Weights of a small image flow-matching model: 32-pixel images, 12.1 epochs.
Rows from block 2 of a small image flow-matching model, named by matrix and row number. Rows with one number belong to one channel. Each number is 128 + 32 x the weight over its row's rms, rounded and kept within 0 to 255. All counts start at 0. Numbers have three digits each.
Before each channel's rows are labels from the 100 images, of 14976 (inputs lightly noised), where the channel reaches its highest value: "strongest on" is what is common among them. Only what is clearly more common there than usual is listed. The data: drawn small creatures on textured ground. In brackets: how many of the 100.
# convs0: first 3x3 conv (model.enc.1.0.convs.0.weight, 128x128x3x3, each kernel summed), inputs 0-127
# convs1: second 3x3 conv (model.enc.1.0.convs.1.weight, 128x128x3x3, transposed, each kernel summed), outputs 0-127

strongest on: purple (26)
convs0.68:161172133112134107156111130156112096213114103134129139101110153090097085108166146129045099083127113130163131167184077100120132069134099134099102198151145108103126134112169154129141085132140174168101191111061126147123096127118123075173096130156093132156121055146173138198164171105166122077129151144113138112130095091129153091107144165161148103141114125049131122120126048146154110107174
convs1.68:112107145093077116063105150133140139038153146106112089153193091097147139135092131118153180166114106086106154086151116170120130164144149156140158064178124144207084111158146118081178107104111083076158090140119121077117190097115159164086101159113193132099185145129141099093125116144089137137172095131169124103080164102117122136124139161096086159114144150133152097177115185090162116107100

strongest on: pink (52)
convs0.110:132125053160134134125094152142109092159114182154141154127125155110167152118136108167159180114155092161097170130175160144113127154116158130144087107106127104083136150120139142064068104127122097127115159124123182150137098123160107156144113110068121239032073068155118165200126140121152103140156141152126156182108139176185108094064179137064092148132103113134117089113116110138142132148147
convs1.110:108172135138215130185170098107101145108159124132114124128147098100090121139030116092087087095109087171152108127148114107015135104184144131160162112137144124130090117168090123140166169117099147137161086139162154113124143113094138130137125121164150121201179177136136123103129105119079101064147118133097095108079110102074109165182142136123118049146141152123112157154061117130096128120088

strongest on: teal (40)
convs0.12:116138154195127135137088136132162139150137143131110131167119113149113104152105116108179074107166188077127130096118184192081149147082140083152123106107163137127082120160125151098037097104131139074148137087111126157132155136180110131125143140137140135128184162129013078163119093153196139157090151107130050148135106135133134082157147124141203131130157104136111146169119079161119125060118
convs1.12:061134114122119146110112123161113125074144112122160107082132129097115133114113093163114193136126080123148111185118156099166078116099140255162171140174115147126165126133171154124140144127117121083053133140150143116154111107104112147142153105208108135134093129105147134157164129156105143133186121131120185098166142138105130129126123156116140119174113124103121091126167143169098092160138

strongest on: yellow (66)
convs0.88:133139114070150110152128115130105074141158090152157069113103072078124123159138101141060095141145187127076141066066155114144118134144135107130162115129120129131104139103144153146152121220131152099071134158152188126140152070123125161146119132151117113116121106137211092111143148150100149101185146184132116149133066144148139129110150141096165153130162120147150140182160250139080087119165
convs1.88:129095120109116147107146128104160106125141144138093099147162098187160153080118120077216106140137097166186114178128099105118113127128136092169091135195116142123125109143134079130171091097108107152129164049137107156120103105137088106141127116137164123160230121086063137092084149084178101181112158092155175152121151122131174074128089158157084124149123155081095139099116117111216118148114

strongest on: teal (27)
convs0.25:108150145230151138110175184143159134139096164155127086131111164129136096146101131078102094058122084113144123115184136057103115160039149080149162170122177108120158171114135140092090104146162120123104128139066134147129066139113093141169116113099131118115157177109102083077135130081048140119073122084130066136104118123112120110139135125157145157133137132132142158089132045121157086138138
convs1.25:088108124113169114138107112125147164092117130101119200103139135094129137122146134157178136105122156093109135126107103089134154115162095246128131065107112165114096102143117084142081108172132142028175124119142073139121206148113145148123135147130099108167098078146120112159126074144149166105168102134080142102147122143149107116089120110101169133152116117147075112071175142233118143094079

strongest on: blue (56); yellow (34); butterfly (25)
convs0.66:128161164150123128142056101157133075149119092115108052115136135115137152133138102129118103121135143133140199111152140112126102057104116095094115158127108123170149118025177122144206128131122132137189113131114079111128120124153100121116144139130134146221179139163120152098119139126133167093155137134142130138120097119081110115148088154108130103115115143078126131150158255118136112107137
convs1.66:154171134158114117102147132150109158140103134154138158127128097134104125155111150141123146107055103163087058114124142085138113227136168131176157098113100122083118123177106131093090144101123135123146104174077118152158121124071100128156182125133101108110118146122220110141166121163167103106106090100127150122098147124186154126134110105128194159094152087119102109097136072067221121201189

strongest on: white (34); pink (31)
convs0.57:128132110203144152110144155110122119124116066119099178141156034103141162109154111094071107019114043129143108122177115127167143146081125148133135144098067142129107104052157131118193097186164118133123117127092165130130176088087136144127059109121122186167172126094141089100137124139162172138156154113110140102142085169134101153133127147125120109119106117091149151146126047145127121114127
convs1.57:113094136100098098147098095173111159081111106146116168117141081094118154180160090104175155105083122171139147102105145038126139100147079132105182128119205055154082154112119112151101138103080123147146126105035131127148130209170076161155152131184115166130143112169119145089104136154123083115132129075124135084136096124049127133145129118090127139107157116157113114130173127114171096162179

strongest on: pink (59)
convs0.95:150132050069137108142117150143097122109093165156168163130112159116175137112101187105209123055146152093138144096126172207132104100143146054142154126144075104141108115119063117134135167162191137105158104140085113127144091130122137144168076115108129052104163129081149137138152133104124103095101121114120149113106129179176113169131157122068087129155105142103157125170072119096078063130127
convs1.95:105095130131157121098164124088106141153188084140124111120133080106158121188128108099089140207127126182104167129132152112103148105141101000102124145176150124094168111193163135148143153112120150195133162127114134097111155075171145147095146144138128213162106133171120124143102079133155107169104121173144171157184112105125134096118136203104096152144093180147117126119126165086155135097165

strongest on: purple (97); butterfly (41)
convs0.42:156131157141160139142137133165139111112141154165146137103099165192186119128120152130153109135134186070122141127120108211111126105162138153152147127131121132107158106146141139132102140101148118117156088147134085088124117178149112098145142143155114155100171196193097121151109121143166124098122119117102176123119137073124095170133096111124188063116048169103147133164220190016100134061113
convs1.42:147160144151131129130124130071133114096090073084147146110125093095184106120093131148144106152097248137140161136147128132165140130161117161083114095144127117124113138139130153119171123105084114198089167124175132112143121090132126132107112141164135108089071144105104166157114123079127189149106137185145135153130112208142064100138103207111224088144121139128112145122088118047141088173126

strongest on: brown (33); black (25)
convs0.70:118143031151157125141163098115106109051117133134127065088131164113111130139118167082171137110149116141177124074080115138173220062124172167114101134122108112092001066144139138102168113100074153131166141137110143109165128089114137105162113110129132146099145107086148114087172100121118135112187093182135152144084116166115121118122156146101126138134151084115171127092123100152139131150126
convs1.70:129135145098123139102191137144168118177161100122156223123075092105151084137076145133142108069130149161084148156099096116122123180126070112153168130121147145154107189173123129130109167169138102103120133124079092115087101084170070176150147125165170232167115123129090110132091142200109112148114113115134163099154113108106072124153120102051119139096115161119079155129077105128120163132134

strongest on: spider (28); grey (28)
convs0.14:136167122135115119134097136147111128133116176125101041130143137128165170163103114118066155144146147113132070166087082125104108158118142110157126086144137102111092115174157116135122128153153147116119130132163070097127121102099113119151121120124115236087052105119132140157119167189112163144133114143123159117126113062255101125123145126180122129143125130143116126169137138118096107119121
convs1.14:111145127136169137121208155138156111136132154141097084110124147107146118078072137166135126067084153116151136084169164104038151086121126128110116181128140168105112135129148155084123115150079097100135095137124149142121136088073076134130159137110124142119179122145133148151129091113138088131110108148108119215118153104165149150151138101059146132130086159164194125082072129129133130251057

strongest on: green (40)
convs0.73:156146115127129153124132117107176103117113125126149130113133160125113103129146158143134107132105142030113113125155160187109183171125135056155138148159120119113173138100159154106101129078122132117110102150095180122104145180132121134131134158126100196152175128118178095154114085163138124152182138114143114095133113131109126147156114134126015148133145091017135129120020112205094161080111
convs1.73:117118105114119126109077113118083158115103073127113149116121142173126166141104135107122139143136105161136147188127122132148114112143101232162184130152161127117102156104134087160166113168124132143120151111157130111129124094108123100140092099157178128136067178133106146162145159049134149109032090130151154156162113190134145118151208128138020167116140109125159135206188118143154088147169

strongest on: pink (44); green (25)
convs0.111:128113085102137123139185138139152119121133159113134183117137109212151131137093117132168129195131000119112116072128121169144099136169129148114110140127201106137140102094107146105155098105159139127113141122131195135112115155157149156123084095143133159094114157069089170166127147077084146149145150145130124114157115165157116142131134117142170105129100165089118116194049029105104129153118
convs1.111:130114150078176151134141117144152106145133106156148124116114140072190091120181128165073123069127075115148139132161192052133173182092153087100141136205123105080104160138136098169083145137100126203139125123131170129163112151086091093105101156086152168202148158113076159121135142201157108137138096125112109167092133097125082133154124125102083107158121132104156154138194155143089126144172

strongest on: black (34); crab (25)
convs0.97:094174138126158120161138164125163081131151171113146136078130125162130052117169138061163126168139115182098111121057082101095091215119155119117103121148106132162114148126152128112046116103139141138114138125166142112116112110170131143153157164144103131100117107085151125210098186142075103133134117097108114177172145117177107128129174155083127208110137144135156147115062088077087105172168
convs1.97:139148138087151154130143104102122127186173165129100091116111156128096167104091172168130122110126093154141100101111120137094131044107098106179091076175138111060066140110127130131122121147133139118216119105097172129134187135078162098141163114040149153163098121148157122149178058113135143146109110160158126163115147113095100109117068166102097061122108106131093139130156102202155177172117

strongest on: black (26)
convs0.127:149139124071153143089055141149124071134123109131125155153134099130152157148115129117121124156079145110136040091255101155063114135140102097140110184149108114157107175125102149133138106130181116172104130130122135099122115110136131125139146190187091133155131093166082109230137168118146102062146118153104153069156134107143115091140130155121158103156170129120113148153093069136096100134125
convs1.127:134204147145142145138120061139137213061109111121186115115134068129129099127154137116135129092137119104103161142084061108204141137159088130133182078042106196106130106108140107151187186096149122153127095134111135130137173202132127150121074103117139151116142134103070101112172138154123128109109128157124104134122150139127129138077123076151093102124098118107138071154171088123158156196161

strongest on: green (98); plain (36); starfish (26)
convs0.69:147081161163143100134082117148193123105084072139094136145143169148121116101170115113124101083109000132129122099144180128170123107102111092116111131148221138216156187204128126109164106087101108113133124117113182106135098201143108135125104122132104165137117181114158151154140149131082138107132131155139125112097109170168123138121101131139127122151129148208091137110094070114138095114136
convs1.69:116094129165212155167147114119120135141134179112120163110092119134091118130113141172117125084137111157203077164129154096123171204144144149103141108098110123011113049105139125158115178056121121151152112145086175113132122091074121147154075123118201096178174130128079122109102142127171118120096132110106130141116099118128104114137157097132074102122106178049159147132149134142094143115128

strongest on: brown (34)
convs0.44:114127123136107170130185113148105121115170119110154077152078171065064150206123103113149103084123076148135092098150197167147146132162112177163114092112160123128097161145113155139123139139088154118099107144123042120135111109160142098117133132083108086085064086109157145160151115102166118082154135181109226092149113123131118076137157114123121165189112134115144090139131203138090128178126
convs1.44:174099107105165114199167138138134098164132110172139132107167124200135106088127132063101116138171139097156112161089118098122142127164141092108115177076140144095139061109157115113141121094139075158115139096184086155119149107157072081161146139149153121140080158122070122124124140120139162162134122109124029173084086144172092163140126193156074104102115116189104119179130151122119108055108

strongest on: spider (43); beetle (33)
convs0.11:110082123139154127121255140133135164121122094152101150146128169140119132129145134155134121110101127194124134127164110125248163161116133127126111121103156136122129140110108135116135137126128112137147120119129169140134135122113126109126133130133073141145033127132150099121143152180140133091170101113135104119130127121132139143131123138130123110120138104100082129106098159107162113149102
convs1.11:103034065141129127142143203113142107087110077132139114138126108098144133106002123115141070135147131090190136123126149140129100152110130136124162100104127138163132099113103109126148139118116112122129162137118157130117132091172164115187131115131241146126204126114147201158107117092092135214127109128128135118078138089162145083111137116117123099133110129187173109154141129156134101082093

strongest on: jellyfish (41); crab (29)
convs0.35:184073125097143135129189114131116151075126132123130138125104066125159156159134095120088148151110033120140145095147119122220173092144077110120095104142193147162120163144093133164164145150111132114084136138080109167133130165100157117120170120139130014113110139144136070086116106121129162089176114136141162075114110217115138129148092141131151139136112086160121136141153134177105100080081
convs1.35:111050102157108115162150113087110124136156154131155121127140140128084104093086133099142148169114176130145140175141081086087104140147170091116110124141165095116177140076137082143108124170110116192059137096183168093141103134213131095132132122108148084124161112097170172073134179123143100221089146145095089121104119183101148108134114098195115075108141178090162136097103141092134152090121

strongest on: jellyfish (51); striped (38); grey (27)
convs0.125:118110087124152104129078115153135149125130112087126255105165087095136082140121134116111100145124100163134114142124097115071149080120137124155148118141051127162080127106125125127129125136226125148095126121121145126128120132131116135120158134137115098174129157112122105102148152197159118140145129130121149111135118166000150142112109119146113114128138122212113138148104158144127101122149
convs1.125:116159147155151155152087102081107061101136127156114154147076137177130145081122127095147125159111112090101152094080105131221148104116116175088145138115152134079175126089118119134118129131100189099142130095101094115110109117138153115150125125102145120127112092169122166157091065097117091090140209122126091159126101139012126144135135145093079145139129129103153081150175096139195138177212

strongest on: yellow (82)
convs0.58:098159158082139136110144113106096125109101143158166151165112145112132136132108093160140146167140235123126141104096149119160164228102131093140136123138128101163165130156083113108086136177088108132111124119154039122139076083139085133106180108128117095119119133161168098118106125123120100160113126117140119151091162144160167090104095128182153093136125123145109141158120254117149143234145
convs1.58:140157137179117137135123148175158130096137137127127125092094177221146113158168198148133108071121157055151077115127113133098108054127095143133115143141130144013109207149136145119140116113163153107137151129147131150140139130115129131140065152111105107108120150101168116136148135144138146161099108176141125135181108134111177145169086087169183183133176100068144127083078119076183140105120

strongest on: yellow (29)
convs0.112:135121145120140135167100117143148075054117097069140124068174135135100136125122174127134188074165141084133099118136087198158099123152130072133160111168113145110125141155155149070009104098148115111107111110175086131122134175118114160150155129112127131096137166068112140143114124150149119152132138112119121126115127157136137156147172118179153162119158115242170114130102084162101075197103
convs1.112:120101102158116144101126104121148183197153151151092102131094117172100153159093089084129065170095068166151102119165123125155158110140108226135088169136110122139106080098111136175171150131131146168144129115081128165132137031111146111149146105081144114131111081149159115100150077127129137116187166144145129141130099099099123111133111185068110121163103123107103152199162101179182198124134

strongest on: white (28); black (26)
convs0.91:164111140146112170102165101175125157098172069091128061123137098138093115145134073158167081065117075077182121131145096192204149117185102156143156141163156144131046123141153106169113107139162121091201154116183105117099121138129056126134089106135134078147138106096119077110139122063138129121141143105110140122154112118173136091138065115145141165137112170090136141125137100158183136163155
convs1.91:121108116107164104141116128080083135098117184152141137090189119133130132096129159092111160186109081155096124085123127091079119122094137137131086159119115113116146177112139179116128180105083094201096101174169210146149142180137176081135149111130096045124165123123120160100136128156157161171171115128091110098053109159194158158111149173148110093152167099113145189157149145106143103106076

strongest on: green (98)
convs0.47:125078204136105138119103160156127112126106115118168153113130070171089100114119104132145175205104062129105131166108135129120156245150115166103105105099133155148179098070106116107138121171111146129161122118153012160093136132128122159146130111173134194130128150131122144136130130144122112065145102126131120061087146093143111120152187172107129131149094117080139121109143096085143127205147
convs1.47:130167113143185120146104124171120142114114178189147122113140139086216137148173208177122155093121143089132107143179103137217160063112140135123129112117141072081086211053146130161129154126156142115148113131096097127155154111094070114124082143128092191175148113129129092146161148129137104137093141148121078177172104149164129094108128087128070099104150097094126109111143131134072150115131

strongest on: green (67); starfish (35)
convs0.117:125115152059107133131122140080152134159139108082078084140115067125126134105102113142142114167137103195151165129115143115160095121159120097121106151155180103209187116163106083130105129140090137110029146092173210138123139190152119090127169142189146164140140136080153117099106102123076126161106098163146143151116159173132126101125142131129122129091115149146137094144136123147136085005095
convs1.117:140150143200176119156119140195141102092113129099134099104122155132164111161152170166148144029146119072154100108157107086099166042108107139137139118144117122037130229099121145127068136077161117147098158097145157122133136109123122139109087139135079085186127145145105153146141150141180100158110115088123099142146105121116100129116122066157103155139064124060155142102092151094106137147147

strongest on: brown (25)
convs0.2:102126163139116127123183128118091157115148116120110206103141194155145151148165150110151130111142115162132118133081081086181123122121118177135112108169183129075076144172142133137145146097155126121099144151076064087142104174087120132137182161100165020101103113073112118060173117141110112109156128113170118152112110184084128073110073154125115138107113143070152109125143078118174165068114
convs1.2:159101085106105124180105091136120127120066130127160109169152169088133181145154059134134096174080142143170101160146178129140152192127151102117144135137173112144137104084134110169106064124123113119120061124142203122121135189175164110121106110129065080086099104129099126145130160089117132152115104132100137153147131143108159124143110076238119119186164111111160152101128128122078059086083

strongest on: teal (27)
convs0.38:175162121073123137162175123153047108129111098166147190110133108048088127142144120115100083097130105138113090120131065094214133198157102176147123160141090119128178129141117149099138181123099119160089125132103138102128112120135152110141099123143112157123129078127092095211171132049189133127127128104132144173155108165110156150114141094136212144111104140141153118147097052139126091164120
convs1.38:139116074128161140110133109123139153103118165086130068128131143218164102107089119053150171108142150129169139089125175181055147114163144123124198108113060149173090162083157135120166118115092145152100126130117154174086148125095089102145134141144134127125177103132147146116146124158105089126157123128073150077114136057085087103167122186119090140136161121167157070176134049117178127135122

strongest on: teal (27)
convs0.19:119107066157107117131165112086103123117112145138135168171111107120169133157159108120149120118146000078158159107126113143120133112078080094151139172170103108137069132112192123078146106128123154072196094095057118147096118121161168101171180198097110170073110108090112140122092145113175140114104169100116150153148099185104154109142081112154142112136101133081151112111167117144102099124114
convs1.19:155113135148138116161118119175151110089120119183131093119159150074121127153111087104113134179106153128057122116161148080130123142155178153138094126092126095097157145135122135240122177114135122137097157142142129112144111161156104113087048041114089126209125150155116087109147066115100120179171095149116080085074120117072109131118134142131140114126142075213076159109101169120137137104130

strongest on: teal (87); starfish (28)
convs0.120:104116187119122157129129130110160131120131089133128179123118173101141129147092154140099123173140203111105103165144108003111085180064143121148132148115151102125176124142149149159060119135116104128126095100130129154115154152116095153132163121109112114132163204113065162139130108128106129152072128110122071139130107156130123150116124165144186136138154151151137105106112255157145144057117
convs1.120:124154105147152122106156134130164168139140197116137178134160120119141105117148150158132128103166122104159172093097114123142120130149149255139141117116111136108124099117117094076086082153176148048136135112118118155116130091137156099131170107093140130146102095154179079156109141213177144120141106121114161121134125123096166050110128098158187118136150139114142228144199121171146107121130

strongest on: brown (31)
convs0.76:132200146133105129150200154137106059161151071087104074122150192118198084117102136102114142099123108092143134168135154088183134129111129177143101088061097145131150133087127136149216168098127125129156143148076111107096119134145136165168095133135132194150105091124140075053154150092128129117094080120119129141175128168197088128130152159133112115127126094108155082075127126135147127067102
convs1.76:154060108159152102103138110091125138081138156174167171104158044070128146121143154127111100097148156160085128088095081117042103130129121091105161174149112102104105143151139119115085104152090134162127164123127145119119106116210114105092160081147146097105152099137123150154047117180116127187102114156125140083089090155165144141161139087058125141125131190132093150128154171151098178176093

strongest on: jellyfish (29); blue (26)
convs0.107:141098103175112130148163153121106149080096165105091093125096149176108099128126103145169116081133154169143134141129028116172146134135149106077134109162094123138166115167092122078083137154154108153175115113136101065092124140104132130146118139157118000152098090154138169089104151149102121135179139098116122130143152177174124127088170149113108154139108159123140156144073141104069107172114
convs1.107:105075144121126091088116117086164109195104122113131124157160153132129115161125148130120110190125091145103147073146101138146100092088101143176067137125183136091129134084175086213102132103158142130131119150094116172173105154215153108111127099098143122081109196088133113124131075104137194149056094129136114096124150114170115191177108115147094109135144109161117160094116192125168191108140

strongest on: blue (63); plain (41)
convs0.93:131164155159158105140075086071127099141176114111151174084152162079107112151122142077132135169120134114166086103166155115112142099124125081163154070144127121135144149102135171167075131111145151098088154124116116116120137161172166115140151104098080218140103085071143177150161132155138075174173102101140112161098116015158129138118135191116139085132143115199136143121171195146140131113111
convs1.93:086134083115134167214091133204132183117121137175105072151110126112157145090127080177110127070155071097137149135092126142121113137134178178133076156091109150130076145153155164085163115122158099120196099143120107140127111086047085169109179125111173115132143178177127079120151129107113156089202165110107124148130155135118152168132114128157160180110102130081170111107112124084143143109158

strongest on: green (32); yellow (30)
convs0.9:182133080101110083134156116123132145089140081101144175132155168116110081146154142119119152071141108207206133102112154162165127155139172089122179151133077136099140141097158166128066143125158110139081149136127141131116122149166075137162078057130151066127083099167119084149147159122154122120130126154113143177169069125181123147110168082182161133111165153121157164095049129153133073156159
convs1.9:133116117133124146182103134109163118085158169136107119142107098151128145080149074096156129090139074096162121110142172179145118132131097212181158145142102140165134092159148114130156100146102119127148130145067139161132133091104141168121144217092155134144231124124074122110129106121133125075187131119135134127116148056077145131141096195093076092118132135085104092216170106118184152143124

strongest on: yellow (33)
convs0.87:086071118142093117124149109100139150098147136107201164089150138173141089124093083125096153074105110160119136157068099160141167107123089134156148124147093142130163201140123123107167180102119115156166154117095106154132128129119170092161151101085104000081130118149098118057146144196166111162107111131152122105099091155082142154139118160076132170117173111148162122120179189123143153140135
convs1.87:151129094121148145157166135136127136179085136136107151153088134193111175156139213115153069183173152129130087103119094144128088138131174167081090130079138126139132050123096142167086110127154134128121107167157121122097134104213066132112138133079132157161061072160174086150098125096179118127095129137110150140181124137103123103135108117140141151144115125194082165169152044142094111088130

strongest on: spider (31)
convs0.100:068163068214143148121139143068147138090120148110164028080156114154149091079162153140132123183105097165158116118104082170138112075120117119124092126112168123127065145124129134142127121077144157147186139153159094153105120160085129130151161112124165181068169045086121128171176156141135147097103167104124165116133102093116126126118140147102135143165157141095071113164121089104071109161140
convs1.100:154154193107157087122084092156151142168162104119107156138131113142127145154070121129091134138148145156091118071163106092110136073111126171133148109185109151101163156136142114102147107171151124144125105132150155126139141096159107115135110164059119127208081180140096132061117143117189097159180095130118106130146167177150105097092088136136129121094073094166175192073156224136181163091107

strongest on: green (70)
convs0.26:100156158164103128089182146154122097174114159127149165142123033128133178129143157141164165190097120175128135145152178166144179148178131137088106104160224114174145130047053102066164115110109107088115090101122140108126097183133119131106155139092140184148110116168128159144085082120142110145090109151146127144093089131127121167159136123083135105090105112162145105152175201147123130114130
convs1.26:140140128113161174136111150102129085123155115159095120083128122116199194115109149190203092121129137175158060151138108099135111125091130150146128111121150193055083093109094081074127080077113086131189094150140111153147179143120127127182173159136141166061112163150176106128109144137171138077165101111149145155100139140113080129121111132155134158125110155146156105119171208185175147143110

strongest on: spider (28); white (26)
convs0.115:135104170143162136178133120198167071107080121132113106082148162150112193155078139137119069175122103170105095146171146185188094139115104084159176150115137117127169145167164129135101098127088124127125095092148079175129099193119121142143154149164067133126127095190116192072134145120086117150155115133156095136143116065156115157123129178087093077052141129184123158097126103121109104149118
convs1.115:106109108102130167065081147060109112198166109105131080115122181064122076173142163127162161084123112107122167175126123150104110106103181132186115126159135124107049077088140146135132161084155098134168127177104121112149145092123153112086074148149135120120152128127107104150134104075133197132144123120105112137086117125148197115168113141114121126219117149069142120126065079120155161090097

strongest on: orange (25)
convs0.94:091112148129123160103123126090196125112125094127181245107125114188121152129131161152118108194101155109092119178116159172125120090111108042112121103138098112112126150145116123094184131125149117148144186127151154160110118119090148088139121127116112111184057154156100094057157171156147106128118089157148118120124136146029110142129108153129112074103085103206150127147088112086160138150147
convs1.94:140115134199167103181122077070126086089146145113177203125114116117129146109082128152176088089140076076145092110135118047205111101128124167131124118143112119126142115027091159184089117094111175122086127136179118084134124159155134116118077087133160110145177126113156192066119124095124127084126202113123154137135122088078088136114117110124108150102145150137123118106145115099102092103120

strongest on: black (57)
convs0.106:113059141096105146104128138074110141100101189130085148127156150130112175154126066156137158221135079110156138109087113133078114091133134100145137170131119073102167112197143139128084098150219105125061148139181122150105121119151112143125147155131159054065141135126117055158159134155151136165138117093154165152168135122075119072143106115140152136121101189179154144128128077147139127128085
convs1.106:105189123128160118135134080135096098155141092129139157131127184115148104097080128168116137122107117160102109155157098077160105199120190123138109156194180140093127155124130159108129110191087124133070104087184117110110122111078101082112156109129071165166136159136123138130117128132133127083115187137077178164094164099080130142150166165207100132162167084092092127115075134085104089203154

strongest on: orange (51); starfish (39); dragonfly (33)
convs0.22:109190111122112137110211115121170132152092156131137094125110129111117101128111151163144060141097085114093107132191128158163166136145143053150162117148221108093131112137097115119097109099100162124150106159148129156144110165133090121115091094116123110141037168077122165061103144024157105111099108170141120132146126107100125123179137099139085153082097099094159094139183133127167155173112
convs1.22:097069174179097113111152199175112110096126101144126100144137147155187167203132117095115069059139051134149084081098177065116095179120130126141089130135073134198098154099143120097159173112146096137083158120104087104107122152104119124125117158151146137127180117124192174182188108177149132145123104116120175081116144135111175109074120133135127175122109123156120134113142124124083103147111

strongest on: black (26)
convs0.59:113126124159184127137121108109092095138141131089140167126157130017156116142137151146144113104124122085067082150138112077162117167106119139149154127101150146135173150176141115124150146096221137100121094136059123176142114131191129137128130133114103084171168176156088114136110114182021111126125154139129080143147102143126100145158131160128141116138124109071116118109126011124074135152161
convs1.59:127109122117127167112205086123166199119137147169134196115127169042145120115108103119121176184137175140141188099115087118168095102125127146096105078159169128140145138060094099131045103178110141091143123088111136146096158124117117125132080132132135179165109126107131101116137165123154141132164125125094164098127128132101130126142126111110200073143148157186098157078110228162142096089128

strongest on: jellyfish (57)
convs0.56:093047070150144111106072129133150120124089120126133181137109159151119095115079132122172097101133180128107144110145159150062158059118120150128124101137098131119142161110131143086154175105151106147155126125105102139137126114091161132146075136127129020129196111084116163102080115204078113118128140130129121138127134159152138145135143141170189125160125118173114134191096233123083122059121
convs1.56:163124120128135124108130135095127164127153097146149162122121130107171099166153155094093139170146124150119193122113108186188148172079115141090145180139176075111159081151103069152051077126165139145090127155090156129118093172202104136101129136137155146173087162155095083135132118102199183131125174140108124137185137101133143085122075126083147074144174151120145176095143079114159112142201

strongest on: purple (34)
convs0.84:114122125162156127146189142083110193138107128094125181093138133136213075094150114152103173122136092144104126131168131146142125127150124130150153120144133068168094104111124114117136163178096170106111197115094133120112137115138155085143140116135079055151063078121117035064141132138143134151119121155089121094115124126034164128099116138113129073179129076110151149123150214144140091079124
convs1.84:105093129118093174183065139188112077087146136128125139110097105113078159132097128067174028090129191105159074123115098126162106133112130165120075144088144175129142107089149126179177086058136091105141084140121120129097125126155149147130142139085181131103138105111113133165175125095096094116159118091145125165134111090081068108157124145140159141100080110129117047100134128120120172076087

strongest on: black (26); crab (26)
convs0.28:140118223175165163164127130107107147114132160196067148110123088190116100139134121068077057109165141179106124114053078088148122157134130096132144147145074126163133107118106136180132137157204163137136121124092148090092138128105109084140167094157104104133142090185169116077135172137067120164110133134094131118118115184096125112124109144157082140136117136145123136176088042095133130138138
convs1.28:126103085097152097116113120133106115113129144038144144141098212124143114129150163179165144193079113150147120091167043107221120050115094100135089109160175110107119161121156104142102121116113151140140123091164111156140130157142184187146062171111143113076157147111133129112093097105206131125086142123161102138150174099105138183151151136164100116121142106113129142119165089168109138074112

strongest on: spider (27)
convs0.23:123133157061109132148060102148122150130116135146141054131115106098111153125150096147146119198110154148129155098147101071021106123133154116163159166126166150113141109151157154117134120134122140109204107125159242140137114091135097111092182138135140229106111227111138147083093122172121139149138138120114139158124096087104130122102100115107119105156093144199116118115101111153158120148130
convs1.23:164190139157162140100167160111116088119167165117148174135148166112141122138120143128157172102173111103121103129137107152255128105150114130122088147140122108181102160055124143108110130123127139120090156108085025127130132178082123138139086121141113121139171025116108121124163128109165127083111129115140155109155118177169134140099148154132120176108161089070127133093172126097082094134100

strongest on: black (25)
convs0.82:118104105122098138134081105126108076187163110100157064105147150153122102115071187168107097128120148178138121116096099142144105120135131094098063118132098141089161079146165192099116126092196135128139153104159083096107149143146165085139152141164121205132100070143149210184155181137129120145130142107141137164115107099183164121066160168143174150151122147117163093127047160093119116166107
convs1.82:133127154141164078132113144083182189151139165174086078126118070139155155151100147078159153158170085113097159091125164169049116063103140142174134149195121111127124091138123080122092124162149135166124132177100122123156125140113103151105122091119098124086128215103138053142118100155097153142109101166168130140146167130113100143170131110098057075164134099162149178125123173138148176166161